A small image classifier, trained from scratch: arch caformer, 245000 training examples.
Rows from block 12 of a small image classifier, named by matrix and row number. Rows with one number belong to one neuron. Each number is 200 + 40 x the weight over its row's rms, rounded and kept within 0 to 999. All counts start at 0.
Before each neuron's rows are labels from the 100 images, of 14976, where the neuron reaches its highest value: "responds to" is what is common among them. Only what is clearly more common there than usual is listed. The data: simulated grey scan slices of phantoms with and without marks.
# fc1: MLP up (model.blocks.12.mlp.fc1.weight, 1024x256), inputs 128-255
# fc2: MLP down (model.blocks.12.mlp.fc2.weight, 256x1024, transposed), outputs 128-255

responds to: crack in bone; chest
fc1.443,166,217,234,188,236,234,205,84,198,196,245,182,205,218,239,198,229,170,234,184,202,223,241,157,155,177,276,237,193,138,202,189,140,209,228,219,229,138,141,184,192,175,212,186,257,235,194,158,221,235,174,242,204,216,195,225,228,176,148,170,185,168,128,222,198,238,183,243,195,145,184,201,208,225,209,195,215,250,167,205,192,184,293,159,184,226,201,180,244,229,186,271,207,288,189,147,235,186,170,223,223,218,173,111,287,160,149,154,173,163,175,189,235,196,204,228,109,291,249,153,133,154,215,197,162,245,171,182
fc2.443,192,215,234,211,199,133,222,227,536,226,139,231,119,259,173,252,165,191,175,240,193,175,198,209,198,215,222,246,160,240,177,231,293,241,186,197,145,208,187,163,142,195,297,296,205,255,260,222,213,235,180,224,222,141,194,250,161,255,199,177,246,238,170,181,160,225,118,287,178,223,181,209,243,162,205,185,204,177,205,181,193,242,245,205,203,230,194,222,158,211,217,202,211,172,211,165,137,241,160,194,210,183,172,239,187,219,216,241,192,168,197,195,241,208,182,221,201,182,225,158,242,222,227,165,205,194,211,151

responds to: bright spot; side: right half; head
fc1.469,180,177,194,192,216,156,158,207,72,230,207,187,197,172,159,241,187,204,212,180,204,203,252,149,218,166,197,217,190,209,296,283,249,236,218,168,221,198,233,152,175,194,252,186,168,193,252,87,198,235,184,147,197,248,248,221,282,210,211,261,246,202,269,197,166,262,118,270,202,189,193,202,194,199,205,175,199,168,264,216,232,214,195,181,234,311,225,144,191,162,236,176,167,126,116,197,173,157,104,207,179,181,154,217,229,151,196,194,176,155,228,152,172,148,263,158,222,215,150,227,195,170,158,124,216,202,150,236
fc2.469,273,170,183,200,274,198,307,183,0,182,249,223,207,234,221,210,192,202,194,189,229,214,219,198,309,213,226,203,110,187,214,213,203,200,288,174,173,217,237,163,252,219,184,185,189,204,223,224,123,274,218,243,228,162,212,209,231,219,191,178,165,236,288,245,151,172,204,207,161,201,215,186,233,124,228,252,233,260,155,223,181,232,213,123,245,239,162,233,135,207,177,190,238,130,204,262,188,206,207,173,171,208,119,281,143,179,202,259,219,131,190,211,165,172,159,119,235,138,238,180,184,248,184,190,209,205,193,205

responds to: ring
fc1.601,238,117,95,244,255,167,163,182,160,273,203,256,246,174,135,243,177,180,223,105,213,252,168,175,256,103,238,177,237,189,298,222,193,201,201,173,277,256,184,163,179,146,203,229,212,135,167,224,234,198,191,215,136,262,194,195,152,242,252,243,203,200,199,147,200,209,135,292,166,225,211,231,186,225,150,163,214,214,245,204,172,244,222,192,183,276,186,221,198,137,222,222,152,180,185,223,222,214,250,181,173,166,163,260,191,202,235,206,154,206,282,243,226,186,198,151,260,248,260,231,148,220,219,177,169,197,177,215
fc2.601,159,175,227,220,180,204,225,226,432,179,199,225,194,180,183,223,202,212,205,165,219,182,212,203,134,229,104,237,206,153,182,168,193,161,206,241,285,226,159,192,153,185,218,220,191,186,203,142,377,156,246,171,255,174,180,251,186,188,170,191,197,246,139,144,390,197,170,198,165,168,160,180,181,105,202,223,176,234,174,175,232,221,211,221,203,225,233,254,225,228,176,153,196,238,188,228,159,287,206,183,200,132,153,225,228,196,185,216,176,249,225,218,198,218,249,220,219,171,220,176,231,266,164,210,218,179,141,185

responds to: ring; chest
fc1.522,206,222,223,208,169,277,113,209,167,194,144,149,131,200,271,143,242,178,206,210,233,244,182,149,131,191,175,218,266,180,113,162,208,239,243,149,227,94,154,209,214,213,258,152,276,245,139,192,218,155,240,205,234,174,281,203,244,135,185,150,146,200,171,163,218,211,238,212,220,148,219,191,271,211,295,175,215,183,149,233,152,109,206,161,113,262,156,234,201,273,138,184,160,202,261,221,249,201,189,221,170,169,237,182,201,163,161,274,187,136,164,211,222,221,168,135,177,289,177,226,175,227,224,157,173,176,181,202
fc2.522,186,190,166,217,212,168,195,198,575,183,196,232,145,165,141,193,179,210,209,155,224,261,189,128,213,212,187,199,159,145,183,238,238,195,164,179,185,192,203,214,225,219,215,159,219,218,213,233,205,196,194,235,233,202,170,206,139,209,228,212,227,162,219,165,193,248,154,166,162,194,190,182,209,152,279,183,213,212,237,173,221,231,228,205,153,201,161,198,166,203,193,206,275,194,219,251,164,188,221,199,225,170,209,218,240,215,193,255,125,118,169,229,174,273,158,166,128,244,174,137,169,179,209,203,223,181,236,255

responds to: crack in bone
fc1.643,145,154,230,202,220,242,196,162,190,223,169,183,202,205,273,176,161,207,172,212,202,177,202,178,173,171,210,160,201,118,116,177,194,224,149,177,226,233,274,194,244,187,247,275,269,228,173,139,195,180,251,146,184,244,244,183,117,196,203,191,175,162,237,214,211,250,184,228,212,234,215,155,129,177,202,220,266,264,128,217,212,308,223,202,220,285,179,215,216,186,207,193,289,306,173,187,187,182,200,179,237,216,222,180,234,167,264,171,193,273,184,152,161,123,173,267,178,240,164,175,192,184,189,181,188,219,166,205
fc2.643,174,296,218,215,217,163,293,200,127,230,178,193,200,222,220,221,169,200,243,249,206,200,172,245,108,234,219,210,207,232,206,167,229,235,177,173,188,221,157,279,220,148,225,186,131,155,192,175,163,214,202,138,233,170,169,307,220,178,170,216,159,227,183,199,93,283,123,212,252,207,121,193,209,194,193,120,202,207,259,168,185,209,302,222,184,171,237,160,141,174,249,210,186,198,147,172,240,220,147,208,236,213,160,163,230,247,193,261,226,277,251,197,205,248,275,174,155,192,241,157,145,181,177,198,125,255,217,166

responds to: chest; none
fc1.644,183,129,225,174,233,175,231,233,181,203,244,200,191,201,151,209,232,228,184,224,221,165,239,225,227,240,248,201,187,222,230,184,167,115,222,161,222,153,236,227,239,288,188,289,203,214,216,224,222,151,209,212,162,205,171,211,238,206,294,213,183,178,263,174,256,228,222,194,266,191,176,185,143,257,305,243,127,132,197,177,233,168,218,228,184,233,174,246,160,104,193,250,244,154,232,209,241,232,183,223,176,132,159,261,158,225,125,132,222,211,205,226,227,220,197,165,195,150,158,182,181,224,174,230,192,242,188,205
fc2.644,233,238,169,176,204,230,179,237,565,194,222,201,208,205,198,253,203,187,158,185,235,285,196,182,144,223,164,142,193,175,205,155,145,159,209,213,209,186,193,237,211,173,195,157,247,238,177,265,229,192,214,172,161,238,225,161,207,235,244,262,241,230,210,223,191,246,178,212,214,145,283,261,193,188,186,243,180,152,152,204,163,218,145,174,172,159,182,178,189,225,217,227,228,247,193,210,199,230,221,183,215,213,211,154,185,211,233,223,240,169,219,225,203,160,191,255,162,174,248,174,210,226,206,184,164,156,202,238

responds to: none; head
fc1.677,185,232,176,210,231,193,107,220,160,229,209,171,274,199,205,215,207,239,230,189,220,188,244,227,253,219,239,214,179,244,239,190,174,152,299,183,170,182,205,211,179,282,190,183,186,166,212,175,212,79,266,147,201,230,203,218,166,203,241,178,189,236,274,211,287,201,248,235,233,221,149,156,208,252,190,224,212,175,254,209,205,249,211,301,226,192,192,165,186,194,247,186,189,136,236,214,251,273,187,252,135,238,140,197,195,191,156,255,259,222,222,272,147,275,178,217,231,150,204,219,180,176,144,205,236,201,218,317
fc2.677,216,207,176,220,223,249,167,203,314,177,200,214,256,174,188,239,189,194,98,155,260,236,181,206,311,193,235,182,203,165,262,245,159,223,194,204,164,151,198,151,230,153,194,231,196,160,136,248,221,211,224,187,151,218,249,153,171,255,249,269,259,195,242,221,3,267,223,186,217,166,240,244,231,190,211,211,203,158,219,249,184,173,162,220,188,193,205,253,215,237,228,202,203,222,268,142,189,202,161,227,218,168,188,165,140,237,216,138,245,177,174,173,267,221,279,188,239,222,185,236,187,199,208,196,231,145,223,200

responds to: chest; crack in bone
fc1.623,154,186,185,154,186,214,242,220,175,198,223,254,184,127,230,217,210,251,238,237,260,187,226,196,223,219,225,209,207,253,239,214,129,200,281,211,219,243,212,171,272,235,200,179,188,216,195,176,258,151,202,222,187,256,231,211,224,193,236,242,163,210,217,210,308,183,242,282,126,165,113,206,233,231,173,193,203,215,288,227,203,212,245,195,274,180,246,216,176,191,189,148,178,126,208,208,233,263,213,218,175,150,258,101,186,181,250,185,270,160,281,215,162,248,201,186,174,191,211,174,98,213,209,210,223,235,208,225
fc2.623,217,204,185,228,214,203,221,190,511,184,185,226,226,219,198,208,236,170,130,162,228,188,242,225,149,198,189,210,198,230,217,230,258,218,164,183,170,177,156,170,221,192,181,196,209,181,175,213,253,299,235,188,166,137,229,121,147,272,153,227,209,192,209,267,132,214,207,201,270,173,173,218,209,221,146,215,226,218,207,247,209,305,192,236,198,162,227,157,255,206,210,229,214,233,241,228,189,190,202,284,241,201,198,228,179,214,219,180,234,161,157,191,238,196,257,244,277,171,224,225,200,177,205,162,217,93,227,155

responds to: bright spot; side: right half; head
fc1.5,190,138,218,210,172,165,181,199,140,225,230,133,211,175,202,274,235,199,188,202,218,173,178,224,268,255,235,215,110,166,274,254,220,230,250,225,288,265,244,227,187,193,227,157,211,245,172,200,243,163,182,111,231,217,218,202,204,101,209,221,248,195,179,214,205,184,208,208,109,239,235,197,179,230,148,187,273,253,223,223,264,169,186,179,175,177,185,165,200,202,298,203,180,131,137,220,248,191,205,288,306,167,239,129,143,253,187,241,171,200,178,202,139,202,204,154,164,191,185,135,72,279,145,248,214,250,222,219
fc2.5,166,238,247,160,174,150,145,155,358,235,117,212,172,198,194,144,132,227,199,182,179,167,275,138,298,169,187,187,208,226,135,226,175,173,204,234,118,237,179,143,233,191,138,294,256,255,179,159,216,174,302,209,258,281,189,213,250,241,267,190,145,172,215,283,207,222,198,200,194,153,205,212,232,200,229,208,283,148,216,175,253,268,194,218,277,189,176,243,276,192,197,254,244,244,205,285,197,165,209,202,191,235,179,214,194,182,188,251,207,182,183,255,185,176,166,197,212,146,205,156,213,221,235,162,171,190,148,255

responds to: several spots
fc1.327,156,193,115,167,244,151,171,176,100,182,204,139,250,291,190,269,224,111,238,213,193,243,221,245,276,191,209,220,150,265,181,211,196,222,164,238,252,223,189,221,271,147,152,190,245,249,127,227,131,217,223,239,264,178,170,239,198,219,200,224,163,195,256,199,154,211,105,154,230,193,203,193,242,232,147,166,230,216,211,189,218,201,248,253,206,239,155,255,246,176,224,153,264,208,182,251,207,221,233,175,248,188,228,139,199,167,256,245,241,231,186,177,234,221,196,215,260,212,200,116,169,213,174,203,180,201,226,155
fc2.327,258,243,204,233,243,252,182,160,301,255,154,158,186,248,303,126,224,183,185,155,198,212,244,231,166,200,194,160,180,169,282,187,178,252,160,257,260,191,85,185,195,223,272,203,231,155,181,218,179,236,245,228,193,185,184,132,164,256,199,225,216,190,136,212,298,271,174,171,175,204,223,188,255,200,189,166,208,145,149,236,206,149,212,158,194,166,162,213,165,189,139,174,219,203,289,235,211,205,215,162,198,175,216,191,178,217,175,176,249,263,132,280,204,247,204,223,160,167,163,156,294,171,266,217,196,161,229,206

responds to: several spots; side: right half; belly
fc1.57,183,204,174,183,174,220,150,212,171,234,177,155,159,206,240,179,172,197,231,197,211,228,191,242,171,240,202,208,205,184,190,137,249,194,187,132,253,162,154,185,201,263,195,220,225,119,192,167,159,241,250,177,267,225,156,214,176,132,200,170,147,178,135,210,151,239,82,242,130,173,178,232,237,207,217,189,188,180,197,191,132,69,170,195,144,243,189,121,249,270,212,194,192,256,285,168,201,214,220,195,208,140,176,160,196,119,193,181,177,164,218,132,173,262,198,179,209,300,175,182,279,200,214,179,176,103,197,197
fc2.57,183,204,210,177,210,172,120,162,307,207,187,210,177,256,124,184,172,172,219,176,185,226,206,164,253,199,179,233,171,206,188,201,206,229,209,241,130,209,176,195,221,154,180,163,187,213,177,241,185,175,158,219,210,143,236,225,218,288,185,281,223,206,161,132,157,274,148,190,188,216,148,176,135,187,234,161,185,229,203,182,239,272,234,290,262,180,182,226,71,171,154,209,197,223,154,129,218,198,221,165,191,237,208,240,235,202,232,211,175,173,102,224,158,133,129,206,162,165,239,115,104,143,197,183,221,165,149,273

responds to: several spots; side: right half; head
fc1.165,222,208,137,197,130,173,156,179,53,195,240,176,311,313,145,227,214,171,159,255,163,150,181,207,303,189,251,201,163,174,265,225,251,168,180,238,236,229,201,273,178,214,241,250,220,244,163,190,168,234,197,242,226,175,219,183,244,257,201,239,157,251,203,238,179,237,202,153,130,197,154,226,222,226,197,235,208,237,196,173,195,195,204,207,298,205,172,235,262,200,178,208,268,236,267,212,171,242,232,177,206,217,210,209,228,214,185,238,198,253,179,204,153,172,127,170,233,292,206,128,200,197,289,189,206,269,254,157
fc2.165,172,253,223,200,157,245,246,203,98,269,202,142,206,210,266,197,192,128,202,248,229,222,154,182,81,193,234,227,241,258,138,137,185,225,219,186,152,173,106,145,258,185,244,188,232,179,243,202,178,244,170,180,226,169,193,166,112,206,164,207,257,210,150,172,279,218,215,177,155,243,258,205,195,163,158,199,192,134,171,286,176,184,234,146,187,188,164,187,196,218,169,188,229,222,239,178,288,171,251,186,174,190,283,147,144,226,201,179,209,155,213,258,218,226,276,205,168,214,153,270,178,199,257,223,207,168,178,183

responds to: ring
fc1.359,183,149,136,213,191,191,179,221,155,233,239,258,224,176,270,202,240,182,214,211,192,241,182,217,214,175,140,248,223,250,237,127,263,226,168,218,275,224,188,182,234,188,205,187,98,198,199,158,204,181,255,170,183,232,297,189,173,238,189,225,204,160,179,179,223,253,159,267,178,195,126,88,218,214,170,150,138,184,258,123,235,189,209,189,184,188,242,219,173,163,146,234,190,155,199,192,175,238,243,157,195,183,153,148,278,227,224,224,119,190,178,193,187,224,178,108,167,176,245,192,284,238,273,139,232,257,148,242
fc2.359,182,208,185,213,184,164,170,297,355,194,170,176,259,169,137,170,182,230,214,159,244,183,252,161,271,190,135,210,235,145,143,209,194,168,211,250,204,185,198,146,269,193,219,239,213,159,196,176,352,112,250,174,188,174,211,185,176,226,171,186,221,217,169,197,351,219,167,157,182,172,176,162,228,189,236,244,195,129,147,171,206,131,183,214,232,226,231,263,270,182,188,202,177,206,164,213,208,221,145,212,253,209,137,225,246,175,203,251,204,266,187,234,200,246,227,251,184,185,268,206,222,190,185,142,254,216,203,218

responds to: crack in bone; head
fc1.559,237,188,248,201,226,256,207,200,181,178,207,231,243,242,85,232,199,171,224,260,194,236,214,179,126,151,181,170,197,239,118,193,205,193,145,146,198,293,275,180,198,187,234,213,169,214,205,184,156,199,162,214,166,154,198,225,179,183,149,214,259,243,203,188,228,209,199,204,277,191,211,241,143,179,116,200,232,96,163,170,241,234,168,232,203,178,175,208,207,172,259,179,195,202,140,178,164,225,222,132,247,204,173,248,191,187,252,128,201,246,192,205,258,197,228,216,252,237,129,179,252,266,208,212,260,242,159,250
fc2.559,163,227,203,176,123,218,195,217,409,234,174,148,282,178,272,190,244,229,241,180,212,219,228,241,185,185,215,248,175,203,203,140,174,130,209,224,222,202,213,231,237,241,238,168,149,119,125,169,167,187,215,193,210,234,180,175,195,200,206,242,210,204,180,202,88,230,231,222,223,158,174,197,243,225,240,275,244,206,151,229,187,174,228,192,194,199,214,218,195,212,234,177,190,211,165,149,181,216,247,244,250,199,198,177,236,178,169,220,170,270,232,148,145,165,175,217,225,204,189,206,183,119,172,223,162,204,141,222

responds to: crack in bone; belly
fc1.240,154,194,232,232,222,247,211,170,190,234,233,138,153,119,165,210,201,208,188,251,239,203,215,164,154,267,169,152,222,195,185,194,175,299,183,90,165,230,178,180,178,147,218,247,255,218,175,243,301,168,139,164,194,208,190,189,164,220,169,219,134,192,182,210,186,186,269,217,104,176,218,215,188,259,172,233,220,204,234,202,232,211,272,126,224,328,199,176,189,262,243,200,203,171,181,210,204,279,182,239,248,230,208,125,192,135,228,181,158,213,147,157,146,180,250,247,198,225,185,177,153,231,204,278,217,170,153,270
fc2.240,241,260,246,152,204,200,228,218,398,239,149,205,233,260,220,219,151,212,200,235,183,159,234,162,198,120,183,201,235,266,215,166,218,211,128,188,233,193,149,157,164,185,219,287,164,183,180,238,226,275,169,286,268,214,149,145,218,194,155,245,210,189,160,236,85,199,156,253,176,225,194,150,233,171,201,251,167,182,143,177,231,171,257,169,192,174,186,202,273,208,189,209,232,244,248,178,200,181,185,210,200,227,240,213,207,204,179,216,195,259,154,172,238,169,171,190,259,226,242,192,212,220,234,156,253,171,189,211

responds to: chest; crack in bone
fc1.344,157,137,254,216,188,200,150,267,186,187,245,171,268,220,126,194,203,197,274,292,148,165,252,129,167,211,242,163,187,225,263,222,183,108,255,194,211,194,149,184,245,192,187,235,170,174,238,166,156,129,261,257,206,227,237,251,263,154,187,257,222,167,240,199,222,153,153,230,242,163,173,218,163,226,158,284,176,177,243,156,213,176,271,197,270,253,236,241,177,191,225,167,329,136,197,154,232,208,130,171,139,180,213,132,205,167,240,246,172,248,233,230,170,188,175,167,228,262,186,159,220,216,254,205,181,229,219,252
fc2.344,195,212,229,163,201,178,183,218,656,174,211,184,215,177,212,198,168,195,175,182,253,225,226,220,79,201,176,249,220,188,190,199,257,179,198,179,174,220,225,158,232,225,126,184,246,222,181,193,254,240,167,170,153,180,227,158,197,211,204,230,198,185,178,219,204,197,199,218,216,196,193,244,239,193,202,189,254,157,229,153,167,229,149,243,209,147,206,185,177,183,203,202,203,214,188,206,204,204,220,213,238,209,221,200,177,212,192,202,190,164,172,188,224,196,209,220,210,207,166,160,232,239,169,176,184,149,212,199

responds to: several spots; head
fc1.455,148,179,196,188,155,284,187,230,144,146,223,237,153,162,254,216,208,237,194,232,184,267,228,258,216,155,223,125,267,262,169,196,199,200,227,157,180,186,198,175,163,261,177,138,188,244,230,192,242,121,244,262,170,169,243,152,225,264,227,223,170,152,188,261,230,198,194,166,143,209,159,200,152,200,247,209,147,179,146,169,184,202,231,211,142,209,233,230,206,227,137,178,185,122,248,127,227,163,169,218,199,245,257,213,205,178,238,244,221,218,246,128,332,186,146,213,80,111,159,174,219,187,192,184,221,204,180,185
fc2.455,195,247,247,195,204,132,145,232,362,193,206,178,258,209,159,153,178,232,164,184,168,110,241,149,224,178,178,182,155,225,178,215,164,215,210,212,81,211,204,185,182,211,196,232,221,185,181,257,244,184,237,183,169,252,191,182,198,168,183,159,193,210,156,204,0,187,234,157,181,192,185,176,217,183,198,247,208,135,257,260,161,196,261,222,151,205,218,150,234,248,233,278,194,210,215,251,302,139,163,170,133,249,183,166,180,224,213,228,197,245,214,217,151,151,211,257,278,213,210,193,167,124,210,187,223,178,243,167

responds to: crack in bone; side: right half; head
fc1.622,159,177,231,280,219,205,217,146,185,152,187,169,155,194,151,214,238,152,190,252,127,150,230,165,206,155,131,220,226,200,157,153,165,236,197,188,133,306,187,162,240,257,285,133,202,223,211,266,264,211,163,197,245,196,195,255,201,234,140,219,204,236,214,273,246,242,189,168,175,222,238,186,203,252,203,274,265,206,104,232,209,249,244,127,181,233,220,144,205,198,180,231,284,269,148,90,185,231,195,166,259,256,198,207,174,222,208,233,147,233,147,235,237,154,190,259,205,211,205,147,242,233,163,248,201,188,203,188
fc2.622,204,267,185,193,262,174,179,198,75,229,146,248,215,189,264,163,203,226,236,219,193,168,148,203,168,170,232,171,193,284,214,167,225,250,148,219,192,207,169,272,188,168,286,258,177,187,185,253,118,194,214,204,190,195,144,249,195,140,152,178,200,225,93,165,149,205,182,250,159,199,234,104,186,153,165,184,104,239,268,189,180,225,280,211,124,228,206,239,242,207,295,167,201,236,210,199,211,224,214,173,237,207,192,148,194,182,233,198,155,271,230,212,188,195,172,196,201,155,231,248,148,141,210,221,187,251,164,170

responds to: dark spot; side: left half; belly
fc1.130,165,215,204,194,60,229,152,254,164,207,215,115,189,219,210,187,196,201,140,230,162,186,191,121,147,201,180,244,221,168,198,198,209,213,202,147,174,103,141,208,218,164,229,195,236,199,201,228,219,231,222,220,186,125,153,256,241,207,153,169,197,164,126,149,206,201,180,141,203,188,232,218,252,205,222,124,195,164,200,252,158,119,139,204,180,231,225,213,215,276,146,178,154,235,257,189,211,245,171,255,155,182,178,192,210,129,149,233,124,118,161,118,186,239,211,167,214,212,168,172,243,223,164,202,133,177,196,203
fc2.130,231,184,153,220,188,164,148,151,602,207,164,221,91,162,155,212,215,205,215,153,229,243,180,142,269,197,160,174,156,178,202,203,187,217,174,156,191,247,233,184,257,230,178,140,205,214,189,174,165,156,187,211,165,200,242,217,195,191,216,227,148,151,191,176,124,258,184,186,180,168,154,220,164,189,264,184,173,174,249,178,177,192,217,193,195,199,172,190,154,166,202,173,223,192,194,184,213,175,215,181,273,119,194,198,239,179,216,201,166,137,175,250,185,221,159,191,154,235,173,121,197,171,176,222,219,201,174,218

responds to: dark spot
fc1.15,228,188,258,203,211,194,114,125,175,216,206,161,256,241,219,220,203,189,194,211,119,151,223,200,133,205,220,246,151,179,269,182,152,218,240,212,169,172,139,133,189,225,177,201,249,213,167,210,179,272,149,265,221,200,172,269,233,173,166,143,262,150,162,210,227,180,178,163,201,150,230,128,259,226,219,107,150,222,131,229,166,151,200,232,158,231,236,206,201,240,189,254,140,335,260,206,248,223,166,200,204,196,175,244,249,193,154,200,208,246,155,207,176,208,259,204,196,239,193,157,235,131,226,202,121,184,130,105
fc2.15,173,190,164,238,220,208,252,200,649,211,160,227,159,212,176,190,211,207,200,242,231,206,238,176,232,202,136,214,195,134,198,247,230,219,167,226,168,190,213,201,277,219,227,201,199,170,210,229,137,202,171,241,178,158,231,199,206,210,237,175,228,200,201,191,137,200,194,211,169,194,175,239,240,179,225,166,206,236,248,233,221,224,253,215,230,195,168,185,134,153,191,198,234,159,179,187,209,233,218,167,203,213,148,170,233,209,230,224,170,191,186,199,171,248,173,159,181,192,180,167,181,196,207,274,175,186,188,207

responds to: several spots; side: right half
fc1.263,294,200,178,164,153,145,213,188,115,140,238,158,184,269,222,206,287,167,241,223,235,203,249,216,288,149,184,170,132,237,200,191,193,214,180,125,197,234,154,195,289,255,188,177,204,263,172,215,179,221,225,254,222,145,199,204,222,216,220,261,170,188,216,266,109,185,265,223,192,163,194,218,168,218,140,184,291,151,185,139,123,183,151,156,215,221,165,153,228,182,211,187,284,208,253,167,167,227,222,181,231,138,232,236,170,253,128,154,222,160,199,124,218,239,241,171,262,216,153,145,172,222,224,259,222,246,205,139
fc2.263,201,238,160,209,157,300,143,167,158,262,216,129,222,208,255,237,231,232,232,193,272,245,183,196,135,179,229,161,161,206,258,167,230,250,135,220,196,156,212,239,188,158,192,205,226,202,197,174,232,184,211,184,193,156,172,243,192,180,208,212,197,177,171,161,291,198,168,185,153,263,209,223,231,185,222,126,158,257,179,235,174,176,199,154,138,176,167,228,200,272,216,170,212,210,219,132,257,223,237,196,155,188,207,259,116,111,152,196,286,154,191,254,233,151,202,236,150,158,203,219,169,155,209,182,233,212,227,153

responds to: crack in bone; head; side: right half
fc1.396,181,150,207,301,203,200,167,162,170,220,184,236,115,169,232,225,219,194,228,228,189,184,127,129,204,150,219,169,155,132,180,207,184,207,213,184,258,270,202,272,163,204,273,189,252,211,171,126,138,221,183,137,189,157,245,192,214,280,173,182,218,188,181,251,181,205,192,249,215,172,230,175,164,166,270,234,227,260,202,232,204,235,281,182,271,253,202,195,174,235,210,207,214,270,161,210,146,193,147,228,250,208,281,171,205,135,244,205,186,189,223,191,203,141,259,180,171,198,56,210,231,262,171,218,217,112,200,198
fc2.396,208,248,215,168,195,166,220,133,291,230,163,241,272,226,229,182,219,264,217,179,175,229,187,242,102,159,187,184,185,203,197,191,226,241,197,198,225,246,182,165,230,267,231,252,153,191,124,218,222,186,191,182,257,229,176,215,228,126,183,167,117,242,127,229,154,276,213,193,176,270,255,240,199,180,171,244,156,177,173,227,188,146,249,180,176,172,172,209,242,235,283,210,148,231,150,176,212,254,204,182,198,148,228,128,151,253,210,268,213,270,197,212,152,139,188,200,310,140,207,223,223,193,229,197,183,237,147,209

responds to: ring; chest
fc1.232,229,215,156,118,262,121,250,222,175,121,247,195,226,176,199,204,225,275,210,181,150,187,210,157,258,134,251,193,163,201,204,215,144,181,128,177,214,203,275,196,212,133,262,238,232,143,161,146,201,194,182,136,169,197,170,201,143,147,231,211,201,186,211,197,220,150,258,248,133,174,182,165,173,219,108,173,211,182,236,190,225,148,163,154,212,207,239,247,254,264,218,229,162,156,175,217,165,263,223,205,245,222,236,213,149,102,254,155,236,204,216,261,179,217,204,170,232,144,167,246,189,147,151,231,273,234,163,242
fc2.232,186,257,244,156,198,226,186,297,288,251,212,214,255,152,229,202,179,122,145,201,180,195,179,195,203,209,105,206,195,138,134,150,210,275,221,235,223,210,237,204,246,218,202,237,239,211,218,289,285,131,203,157,279,248,143,198,186,218,198,238,230,197,191,246,227,218,190,231,223,136,226,219,225,152,155,270,233,192,157,227,163,214,199,209,256,173,209,264,278,164,224,187,209,202,264,190,148,164,268,219,244,163,199,203,197,256,168,141,245,195,192,184,224,174,257,194,195,190,245,183,171,235,221,192,218,192,197,191

responds to: dark spot
fc1.635,180,183,198,224,182,257,210,118,189,217,220,204,146,237,242,163,140,206,197,161,230,216,241,178,170,155,249,188,220,139,172,158,187,232,274,234,222,170,150,204,186,239,169,240,310,160,170,250,243,234,225,160,245,217,155,200,190,155,225,171,177,199,243,196,166,239,134,225,175,211,123,239,278,222,227,110,210,181,177,163,191,166,184,166,178,265,238,153,241,243,167,184,254,326,262,218,180,245,191,241,218,180,118,192,209,220,220,142,199,183,179,231,161,223,160,242,167,297,217,207,189,224,203,186,168,263,230,203
fc2.635,195,157,172,229,235,150,191,182,305,226,141,258,93,280,166,215,184,197,160,213,182,177,240,168,310,204,181,240,154,228,238,227,191,188,204,182,211,256,216,170,268,175,240,199,179,264,187,223,133,221,172,253,201,144,234,150,226,199,215,263,229,262,177,187,103,195,125,249,187,181,172,165,161,152,262,230,184,281,126,284,240,188,226,235,239,189,164,230,156,119,208,203,231,160,261,182,209,222,227,187,119,245,212,169,237,223,236,330,205,254,104,232,231,172,170,246,138,233,232,190,191,234,259,215,231,213,174,187

responds to: none; limb
fc1.390,265,157,210,173,228,155,234,128,199,175,99,92,234,241,161,196,249,184,189,204,274,197,165,206,225,204,231,170,157,163,236,168,183,212,206,194,207,195,155,237,209,269,164,307,170,187,117,244,248,147,119,197,211,167,235,222,180,182,288,220,186,310,234,206,272,168,165,172,240,171,203,241,175,213,211,234,201,155,149,190,276,184,166,208,142,212,160,158,168,146,155,222,205,217,181,225,225,158,145,211,169,201,233,233,196,285,166,213,242,279,246,227,179,172,142,209,260,184,145,285,226,172,164,198,220,134,264,153
fc2.390,137,156,166,202,199,265,203,234,596,165,166,204,172,206,180,223,201,192,213,203,207,212,210,230,160,216,185,228,211,182,239,217,209,250,180,167,263,210,177,207,128,109,167,180,188,218,145,204,314,207,225,171,273,222,207,209,185,250,229,208,197,180,228,233,157,252,150,214,177,200,206,245,154,212,157,215,209,170,180,168,185,233,179,256,200,202,188,218,223,232,213,178,242,174,228,198,175,225,201,256,167,197,218,180,202,208,189,180,223,180,223,217,246,181,196,192,175,220,194,217,221,181,177,239,226,147,216,188